A small image classifier, trained from scratch: 7.46M parameters.
Rows from block 5 of a small image classifier, named by matrix and row number. Rows with one number belong to one channel. Each number is 200 + 30 x the weight over its row's rms, rounded and kept within 0 to 999. All counts start at 0. After the name is the row's rms in percent of the matrix's.
Before each channel's rows are labels from the 100 images, of 14976, where the channel reaches its highest value: "top examples" is what is common among them. Only what is clearly more common there than usual is listed. The data: small renderings of single solids in any pose. In brackets: how many of the 100.
# convs0: first 3x3 conv, stride 2 (model.blocks.5.convs.0.weight, 128x64x3x3, each kernel summed), inputs 0-63
# convs1: second 3x3 conv (model.blocks.5.convs.1.weight, 128x128x3x3, transposed, each kernel summed), outputs 0-42

top examples: cog (55)
convs0.35,133,164,215,169,223,199,176,205,183,195,182,192,188,310,194,162,231,163,183,152,167,207,286,161,205,224,196,188,191,181,211,219,192,193,178,176,174,218,195,215,172,187,200,240,173,173,207,184,217,185,181,196,194,221,193,226,140,260,150,167,244,205,230,181,191
convs1.35,127,165,191,231,200,188,187,195,219,197,186,191,203,103,184,204,113,174,179,213,225,169,207,188,158,151,197,279,198,192,178,193,212,172,191,167,211,216,209,205,219,169,227,202

top examples: metallic (81); egg (25)
convs0.103,092,214,204,224,133,209,203,289,234,187,178,181,224,156,150,241,259,172,255,191,207,199,178,207,232,182,230,222,166,161,161,200,196,202,186,187,208,195,223,177,201,223,251,193,195,217,141,239,175,188,218,219,200,149,205,186,194,170,228,206,183,253,226,188,170
convs1.103,091,204,184,185,204,229,168,202,182,172,199,184,172,142,201,172,199,195,151,185,207,191,150,165,199,134,136,161,164,184,179,191,187,171,173,219,163,169,198,180,182,172,173,192

top examples: cog (36)
convs0.127,095,202,196,182,142,187,212,202,204,198,182,151,186,204,179,163,210,144,235,166,182,200,237,151,127,207,210,181,183,233,179,227,185,199,204,199,192,220,187,177,216,158,169,273,196,237,221,188,226,170,194,141,239,246,172,231,194,264,190,236,217,211,239,168,215
convs1.127,084,211,243,246,213,223,182,185,243,213,179,186,229,145,236,195,163,171,180,220,210,146,207,174,195,119,245,288,238,172,218,190,220,179,225,247,208,231,226,162,166,183,236,224

top examples: cog (52)
convs0.41,105,172,215,216,213,197,184,191,187,213,262,193,235,243,243,196,205,204,148,222,221,180,231,255,190,211,189,170,143,178,195,189,165,162,226,165,215,215,194,208,215,176,173,158,184,105,258,195,182,192,213,229,250,177,201,200,184,163,267,198,217,211,222,215,172
convs1.41,111,201,176,199,185,203,211,160,226,214,167,160,249,266,242,234,104,237,176,269,195,175,180,198,178,216,213,191,206,188,216,189,181,182,195,152,150,251,197,218,187,239,181,215

top examples: light from: left (58)
convs0.108,129,223,223,191,205,240,172,155,216,208,259,183,199,244,220,217,174,182,223,178,220,157,228,204,224,169,180,200,238,219,217,156,168,184,210,185,271,235,226,147,193,191,151,203,189,295,190,173,175,178,209,195,126,192,175,224,179,175,205,222,174,195,198,215,198
convs1.108,117,226,160,180,204,243,194,219,147,198,195,218,218,243,164,200,176,222,211,209,203,190,222,204,185,219,203,111,171,218,199,213,186,290,232,168,256,189,166,177,199,192,216,171

top examples: cog (52)
convs0.109,086,184,203,224,166,214,204,147,199,190,230,176,152,318,175,161,193,227,181,209,168,226,197,179,190,187,165,199,176,176,206,159,203,233,194,173,203,197,181,215,155,190,193,202,220,186,259,258,201,165,190,220,218,183,179,252,204,241,247,165,213,226,233,217,204
convs1.109,102,188,199,195,180,168,182,167,178,181,197,217,254,219,198,220,176,197,203,250,197,164,244,184,167,227,186,162,236,242,173,167,179,171,175,142,162,218,277,186,203,166,202,198

top examples: metallic (66)
convs0.92,105,179,238,176,217,218,134,217,170,177,234,178,173,231,130,187,164,198,205,176,199,210,248,176,194,214,222,196,208,202,164,201,246,137,230,176,218,251,188,193,247,142,187,240,221,187,242,199,199,164,177,234,187,224,212,220,228,172,166,215,197,272,200,192,211
convs1.92,109,209,201,186,160,188,199,206,192,211,210,216,207,99,120,215,216,197,186,94,217,208,191,185,205,183,213,180,254,184,211,184,185,124,260,212,254,158,179,195,195,181,161,220

top examples: metallic (96); sphere (35)
convs0.98,153,147,177,203,215,227,221,175,196,217,196,201,199,189,190,201,168,198,168,207,196,259,214,213,209,213,196,145,162,175,190,178,170,215,211,166,187,205,191,240,164,188,247,207,208,248,192,144,218,196,140,313,263,200,213,215,215,175,205,202,227,193,191,207,257
convs1.98,150,243,199,226,231,199,206,180,155,174,243,172,185,134,232,201,183,186,167,221,200,194,200,194,188,230,231,187,217,206,202,192,206,141,174,193,273,257,303,201,204,154,201,187

top examples: metallic (66)
convs0.8,081,203,193,224,232,229,191,191,229,178,242,201,132,209,199,215,181,203,205,257,210,176,193,193,203,233,174,195,203,201,166,168,215,233,139,156,182,196,163,191,191,211,302,222,200,223,205,282,196,160,208,209,211,183,182,227,170,190,205,193,262,248,176,193,182
convs1.8,101,202,214,183,229,200,190,210,187,191,196,181,190,220,234,230,229,195,213,173,224,163,205,220,212,204,162,120,197,222,139,207,198,181,219,128,154,187,311,161,225,170,190,214

top examples: light from: right (51)
convs0.30,105,165,173,134,213,228,211,161,201,164,180,183,209,181,209,208,236,226,239,242,234,174,210,198,174,204,158,196,187,191,247,104,185,161,170,200,212,162,187,184,189,213,230,178,196,195,218,154,293,236,208,195,234,210,208,205,224,181,196,254,208,201,224,208,206
convs1.30,090,214,208,213,169,233,176,224,218,223,229,186,169,272,149,194,205,187,158,279,214,193,158,205,190,192,196,222,216,179,168,195,158,212,166,227,204,235,160,192,185,217,223,180

top examples: chain link (34)
convs0.54,089,280,201,195,252,183,250,150,205,243,229,158,148,131,242,206,160,213,188,235,226,170,189,211,166,213,196,193,206,228,258,228,179,189,209,221,155,218,187,169,230,220,217,216,202,172,225,229,148,206,143,185,200,199,214,200,198,163,215,203,220,192,208,230,193
convs1.54,081,162,189,150,176,202,228,185,205,166,201,198,228,232,206,213,114,190,189,234,180,218,187,211,204,203,197,162,210,226,223,202,190,211,170,183,129,177,202,237,147,249,216,196

top examples: light from: left (57)
convs0.64,090,224,151,222,192,239,158,187,179,243,231,249,142,168,207,208,199,162,162,245,217,206,211,216,136,228,211,208,214,171,184,229,191,181,265,176,202,160,240,220,191,198,213,166,162,182,205,239,200,195,225,165,173,198,213,168,207,222,230,185,287,195,169,197,189
convs1.64,082,200,175,216,256,208,160,199,201,200,183,190,210,247,193,201,187,192,165,177,199,220,187,198,162,204,206,177,182,233,253,214,194,203,211,168,186,184,196,223,203,177,180,253

top examples: cog (39)
convs0.15,075,212,191,213,232,179,223,174,190,176,261,211,184,300,232,155,223,173,218,217,199,238,178,261,207,210,190,208,209,211,241,198,183,191,202,174,227,164,193,196,202,182,220,209,187,203,246,225,157,229,154,159,149,168,212,235,205,197,237,208,197,258,163,205,250
convs1.15,094,198,211,193,179,233,158,180,187,208,213,222,291,186,196,212,166,216,235,205,225,152,226,217,219,254,209,215,241,216,204,245,194,197,201,173,207,198,190,206,230,136,194,194

top examples: metallic (70); light from: left (60)
convs0.29,086,204,211,240,168,211,210,194,240,222,185,169,204,219,145,200,199,196,176,254,223,141,188,214,171,200,181,208,268,198,176,185,285,201,168,190,223,205,182,250,202,170,222,207,180,227,198,191,187,168,200,242,184,210,186,243,182,189,214,221,194,259,172,170,284
convs1.29,120,236,175,181,229,167,193,264,200,147,209,200,243,186,243,202,246,179,208,147,189,172,215,211,219,201,207,179,207,227,226,198,212,212,219,231,238,214,254,216,184,200,183,196

top examples: light from: right (70); metallic (63)
convs0.61,106,169,228,182,229,174,214,214,189,198,217,232,225,198,204,202,210,170,226,184,272,209,206,197,167,206,173,190,120,201,219,189,175,172,196,185,220,212,175,130,226,209,180,182,204,198,254,166,240,175,158,221,308,190,234,196,240,181,171,207,191,187,207,170,230
convs1.61,124,187,200,217,100,224,238,174,238,187,237,146,202,216,186,202,245,187,203,252,219,216,197,245,233,198,159,241,231,208,229,183,236,138,153,171,207,196,214,182,185,198,194,198

top examples: metallic (67)
convs0.63,106,197,208,183,184,187,158,219,169,245,219,200,140,209,79,173,173,185,219,208,232,229,188,215,199,165,223,232,198,214,237,192,193,176,217,187,201,213,173,186,196,236,232,230,218,202,168,202,211,211,173,215,227,147,235,222,210,159,211,243,179,175,159,133,202
convs1.63,107,231,209,156,167,197,191,183,228,171,202,221,196,184,206,198,235,190,212,170,201,222,199,221,186,171,208,201,145,188,207,187,185,47,176,179,190,169,214,201,214,210,190,188

top examples: light from: left (73)
convs0.36,118,187,175,152,192,178,220,207,195,166,237,184,168,195,211,214,220,191,160,201,210,179,216,188,148,199,181,216,252,232,164,201,202,147,224,215,201,212,175,202,163,244,196,200,133,320,210,194,175,253,210,219,173,198,188,197,194,211,202,168,265,185,208,221,213
convs1.36,133,185,203,200,234,188,191,147,220,177,228,126,212,286,163,179,231,234,172,128,211,157,236,236,208,241,157,181,215,194,182,204,210,199,209,135,196,178,209,177,203,198,228,187

top examples: chain link (40)
convs0.44,085,205,166,213,187,234,157,195,172,271,165,167,156,210,229,157,143,185,136,198,230,221,200,199,185,198,187,186,197,226,200,202,191,195,196,177,205,212,148,199,235,175,228,233,192,224,188,201,227,185,211,256,243,161,259,168,194,160,237,211,220,165,154,248,171
convs1.44,091,215,166,188,218,209,215,148,233,230,211,201,219,196,246,195,189,212,186,139,195,249,203,243,187,210,194,164,196,206,197,179,201,239,188,218,203,226,204,237,198,209,156,233

top examples: cog (34); jack (25)
convs0.71,086,252,221,177,164,185,169,226,239,204,227,171,173,214,198,179,173,189,201,193,183,243,166,161,264,200,208,180,193,212,206,172,188,200,169,182,258,213,225,198,217,189,224,223,207,196,195,174,301,128,185,194,189,208,216,201,198,233,199,246,243,246,218,190,141
convs1.71,078,220,223,271,157,233,155,197,129,230,209,204,161,140,199,237,223,210,167,176,202,209,207,202,176,185,202,133,217,222,211,164,189,165,199,188,234,189,190,195,180,192,192,183

top examples: metallic (78)
convs0.102,131,193,190,189,202,231,197,216,185,183,236,192,224,201,199,200,192,210,191,205,235,193,225,171,254,194,200,113,219,175,263,194,246,166,205,169,237,219,163,206,165,179,208,175,181,192,223,211,187,262,115,161,190,209,235,201,220,209,202,201,231,134,148,207,239
convs1.102,138,246,233,222,220,209,221,202,191,221,275,206,200,197,175,189,177,180,203,154,197,198,196,206,254,223,217,203,192,170,188,220,180,205,152,195,178,206,210,203,211,276,196,221

top examples: metallic (64)
convs0.33,083,195,214,239,178,229,225,190,163,295,211,188,241,182,169,202,177,178,210,198,239,232,245,225,214,231,222,203,143,190,203,207,176,207,196,136,248,159,210,257,199,202,174,189,169,250,220,213,207,195,189,193,150,175,185,203,233,202,233,176,230,198,141,194,234
convs1.33,094,243,158,213,191,218,185,229,175,166,185,189,220,233,222,232,257,176,202,198,186,222,266,155,188,198,191,172,221,175,197,177,219,194,143,202,225,225,220,211,206,170,164,209

top examples: cog (25)
convs0.100,094,187,171,182,173,186,223,169,200,188,205,179,185,168,171,183,254,143,153,222,215,262,204,172,216,188,194,228,226,194,188,252,173,235,236,177,228,241,166,233,231,216,236,167,159,158,249,197,197,217,171,161,197,167,233,183,202,199,249,191,244,170,230,167,160
convs1.100,086,194,204,224,194,189,149,199,254,193,178,210,212,250,211,226,222,204,182,152,208,175,183,191,211,204,173,288,207,203,227,219,204,157,216,135,186,216,209,181,236,203,223,192

top examples: cog (39); jack (32)
convs0.57,082,226,193,255,164,205,207,154,204,167,171,195,167,283,242,216,185,113,164,225,165,187,181,177,184,219,163,201,247,208,222,220,190,229,157,181,186,232,200,176,176,191,154,236,201,178,231,224,196,209,193,197,221,217,163,227,159,247,227,237,198,168,186,192,196
convs1.57,083,186,217,196,197,189,184,182,190,192,161,206,200,86,203,214,159,179,197,222,231,204,183,222,168,200,152,136,200,189,161,209,216,199,187,189,214,190,174,180,194,222,237,179